config.toml
dataset = "single printed letters, digits and signs in grey, bent and noisy"
crop_scale_min = 1
parallel_block = false
Rows from block 2 of a small masked image model, named by matrix and row number. Rows with one number belong to one neuron. Each number is 128 + 24 x the weight over its row's rms, rounded and kept within 0 to 255. All counts start at 0. After the name is the row's rms in percent of the matrix's.
After each neuron's rows are labels from the 100 images, of 14848, where the neuron reaches its highest value: "colour at peak" is the nearest of a few named colours to the mean colour under the peak. Only what is clearly more common there than usual is listed. The data: single printed letters, digits and signs in grey, bent and noisy.
# fc1: MLP up (model.blocks.2.mlp.fc1.weight, 512x128), inputs 0-127
# fc2: MLP down (model.blocks.2.mlp.fc2.weight, 128x512, transposed), outputs 0-127

fc1.411 090 [103 123 112 148 150  96  98 158 112 153 125 101  84 126 134  98 119 103 140 128 126 136 131 136  77 128 157  94 131 135 100 118 108 131 116 141 117 104 125 155 116 142 150 130 124 180 157  93 101  86 118 154 136  98 169 157  95 166 168 128 127 149 137 149 186 109 102 160 131 148 127 163 155 141 114 109 162 184 151 137  78 166 145 139 136  94  93 131 115 113 118 135 135 161 107 131 167  84 104 101 140 140  77 129 112 124 129 150  97 112 156 147 127 110  95 131 142 126 120 137 117 117 119 150 106  80 139 130]
fc2.411 090 [116 166 135 139 126 133 155  92 151 146 148 140 167  90 156 140 117 154 111 120 175 139  95 160 113 139 123 121 128 103 145 134 178 157 186 114 131 111 113 115 102 121 119 148 132  90  89 156 140  96 157 139 136 156 138 117 145 114 151 157 134 149  51 105 131 156 151 114 146 153 105 124 126 125 104 168 117 115 112 123 112  90 112 104 121 118 140 124 149  83 110 115 110  88 119 156 126 129 130 141 132 175 160  93 173 114 127 136 104 115 159 144 151 110 105  94 111 128 128 130 121  96 114  95  94 142 184 123]
colour at peak: black

fc1.49 105 [152 142 117 105 137 110 124 162 138 126 153 119 104 130 107 107 154 127 166  91 130 123  97 136 129 139 129 143 119 136 150 157 141 117 137 148 127 144 153 116 154 137 144 126 115 121 146 111  85  61 160 120 167 132 110 146 110 143 164 116  97  90 133 115 111  54 151 142 118 109 149 144 124 123 123 135 145 137 117 161  94 133  70  71 143  81 127 133 155 104 114 172 142 112 119  87 112 156 104 162 124 152  93 133 126 112 165 135 165 117 118 148 125 134  92 124 142  74 154 115  72 134 140 136 145 117 167 112]
fc2.49 098 [122 128 114 104 174 135  90  91  95 140 129 113 119 119 159 105  78 138 130 154 153 125 133 140 143 115 132 145 172 105  76 132 142 122 113  74 131 115 153 147  98 155 108  93 136 115 112 135 187 150 103 152 108 105  94 133 139 118 116 135 166 135  76 145 117 159 134 102 117 174 113 130 100 166 153 123 108 152 139  99 162 127 118 125 119 137 141  96 121 121 121 120 131 130 117 132 156  92 136 115 146 109 146  99 161 100 150 132 113 164 122 113 166 106 183 113 142 167  90 158 141 111 155 127 131 143  82  93]
colour at peak: white

fc1.367 107 [ 97 114 133  84 139  92 147 124  92 170 110 147 104 137 180 140 137 116 116 107 125 149 116 150  90 163 152 112  97 143 127  85 160 127 135 122 170 156 149 128 137  96 110 121 126 119 155 114 104 140 175 157  74 129 152 130 104 123  89 126 136 107 125 109 101 153 123 125 135  99 166 149 146  92 112 147 116 124 112 114 111 183 147 151 158 119 110 122 132  91 192  96  95 115 149 144 118 138 106 173 182 124 137 118 136 117 114 121 122 129 137 134 138 134 148 105 113 125 140 155 111 112 113 161 141 127 164 188]
fc2.367 101 [ 98 135 139 140 125 101 135 118 161 115 111 136 105 118 112 120 141 106 139 152 100 142 135 122 113 128 108 109 142 134 123 140 118 119 136 102 104 116 135 179 137 114 129 121 171 121 151 144 132 105 147 127 130  81 137 138 179 118  89 113 136 137 101 140 208 104 153 183  89 132 139 117 133 104 145 119 125  77 158 126 125 105 145 126 125 156 147 127 156 158 131 162 114 172 115 142 139 144 179  98 111 135  70 143  96 182 133 123 136 137 121 134 121  86 124 170 172 115 126  95 143  85 139 150 177 134 150 151]
colour at peak: white

fc1.365 109 [117 160 137 158 149 157 132 142 167 116 121  91 154 121  89 144 158 153  84 128 112  98 121  96 138 123 131 147 151 121 104 161 160 117 106  77 130 113 114 141  85 116 147  61 139 119 125 136 138 155 124 121  95 126 114 133 124 138  96 137  68 137 127 110 123 111 122 104 174 135 111 101 139 120 140 162 116 112 142 122 115 117 100 152 137 167 153 162 119 158 166 106 139 165 102 147 143 113 129 145 109 119 152 114 155  84 141 130 149 134 159 105 132 176 126 149 131 165 120 131 183 139 147 135 106 137  66 154]
fc2.365 102 [128 137 105 100 123 130 130 130 112 179 163 125 131 114 142 147  97 109 153 154  96 119 122 105 111 177  93 124 147 142 128 119 143 127 110  81  98 106 162  59  90 140 149 106 143 126  65  89 110 147 139 141 165 134 122 128 146 165 136 134 154 123 103 117 161 172 166 140 147 138 148 148 125 126 109 124 152 153 106 105 142 142 123 125 121 143 119 127  92 107  43 105  85 161 114 100 156 121 119 135 117 126 142 123 132 136 128 130 156 122 124 125 124  93 168 153 124 100 118 135 134 103 115 129 165 100  78 135]
colour at peak: grey

fc1.278 100 [ 88 113 121 136 101  89 161 124 137 166 113 138  94 118 178  79 110 149 129  95 152  94 160 127 130 105  87 135  78 112 107 127 141 125 139 128 179 129 175 106 139 141 140 123 134 132 145 153  97  88 123 111 114 152 136 102 134 138 127  90 156 126 127 138 124 116  60 116 151 149 166 187 124 110 161 103 120 130 111 142 157 118 136 155 144 132 139 140 165  89 185 118  95 140 183 116 115 121  89 101 111 136 140 110 122 113 134 113 151 127 130 130 146 111 127 120 150  88 131 160 139 126 155 134 125 108 152 144]
fc2.278 104 [117 114 144 115 117 113 113  73 166 151 103 160 120 106 129 123 125 119 101 112 114 157 111 142 148 135 149 138 114 125 139 123 167  58 126 120 161 150 136 166 126 128 135 146 155 139  95  86 137 137 135 131 180 142 147  83 103  94  78 173 145 119 132 145 114 126 144 101 121  94 159 104 153  85 100 124 122  95 174 132 160 144 111 118 120 137 121 136 125 161 118 104 161 139 136 127 112 170 184 114 148 150 105 138 143 121 125 109 164 144  98 118 143 108 165 155  88 125 142 107 149 146  89 122  87 118 112 118]
colour at peak: grey

fc1.137 111 [130  92 134 162 116 104 166 123 137 135 155 117 181  88  97 173 158 127 132 137 111 177 168 131 110 149 120 160 155 139 148 112 133 122 103 170 153 109 146 125 145 121  90 113 129 102 135 109  97  91 110  98 165 169 107 117 134 123 113 144 141 138 109 156  68 134 149 150 158 141 135 130 102 150 103 121 116  86 144 106 145 118 120  75 124 131 116  98  56 140 130 143 129  98 108 130 113 151 105  85 137 103  91 123 166 128  75 149 134 119 150 110 128 120 138 112 105 147 131 122 133  99 149 128 143 106 125 145]
fc2.137 108 [138 171 128 136 186 125  98 105  76 113 137 103 101 131 163  76 111  99 130 123  83 126 129 132 160 125 113 118 115 122 132 148 118 168 121 124 135 115 127  91 102 121 156 156 121 124 119 143 162 167 140  91  72 120 149 137  73 155 160 146 141 138 110 137  91 134 159 107 133 125 157 139 145 133 123 157 101 144 131 130 130 157 116 175 132 122 108 158 176 132 142 125 111 160 141 113 121  72 117 144 165 160 138 134  98  56 159 123 105 128 124  87 119 128 150 137 152 130  94 127 121 132 121 143 134 127 129  98]
colour at peak: black

fc1.413 112 [128 103 176 103 106 127 114 168 123 133 101  94 126 105  95 128 130 161 139 140 157 113 130 116 143 123 144 102 118 137 142 169 106  89 121 171 136 129 190 111 112 123 121 123 133 160 150 110 114 104 115 140 133 119 146 172 125 132 141  78 128 118 155 127 160 140 102 162  98 149 104 142 108 155 143 109 153 109 119  95 143 168  91 146 137  80  90 114 156 107 125  79 144  81 136 109 147 145 124 125  95 151  98 135 143 182 149 161 143 110 127 116 153 107 110 152 146 103 136 104 129  96 173  98 166 152 139 121]
fc2.413 110 [145 120 134 140  90 114 150 124 163 155 117 146 126 108 113 149 135 151  91 145  79 148 140  74 143 142 129 135 182  90 153  99 114 120 119 108 104 120 143 129 141 101 166  94 122 148  85 124 113 152 140 127 127 169 100  76 144 192  95 154  79 191 107 132 108 129 161 108  91 113 124 106 146 130 108 117 112 103  95 123 117  86 142 129 142 118 144 102 151 131 165 155 145 138 119 128 129 120 126 141 156 131 120 144 156 120 138 132 141  82 129 104 103 109 120 116  75 105 126 112 127 137 102 130 120 137  81 117]
colour at peak: grey

fc1.464 101 [121 109 104 107 182 172 183  94 126 125 165  99 139 125 156 103 139  86  99 116 163 119 177 159  98 101 141 123 161 122 135 132  64 103 140 107 129 138 179 139 142 150 154 135 129 124 110  96 119 109 140 161  98 118 161 138 119 153 138 131 126 160 115 146 133 165  72 123 109 133 130 103  97 122 124 122 140 105  81 119 147 111 134 117 125 129 133 123 158  76 144 150 138 162 120 178 135 152 109 114 124 125 114 132 131 168 102 117 129 150 151 145 119 130 108 107 132 125  94 163 164 141 125 106 156 106  88 135]
fc2.464 099 [120  79 144 162 109 172 119 122 135 139 172 165 130 153 131 121 179 169 154 105  97 125 142  94 132 116 137 119 133 111 145 115 105 102 120 117 106 167 137 121 119  78 170 152  78 140 143 148 155 112 139 123 154 154 112 113 128  73 113 110 128 144 131 125 126 130 107 130 108 144 175 111 150 107 117 117  90 118 131 129  88 126  79 108 113  94 116 180 103 146 153 142 147  90 137 114 138 103 109 140 172 146 125 153 151 136 120  98  98 109 116  99 149 110 103 150 141 112 132 134 101 115 177 100 163 139  95 151]
colour at peak: black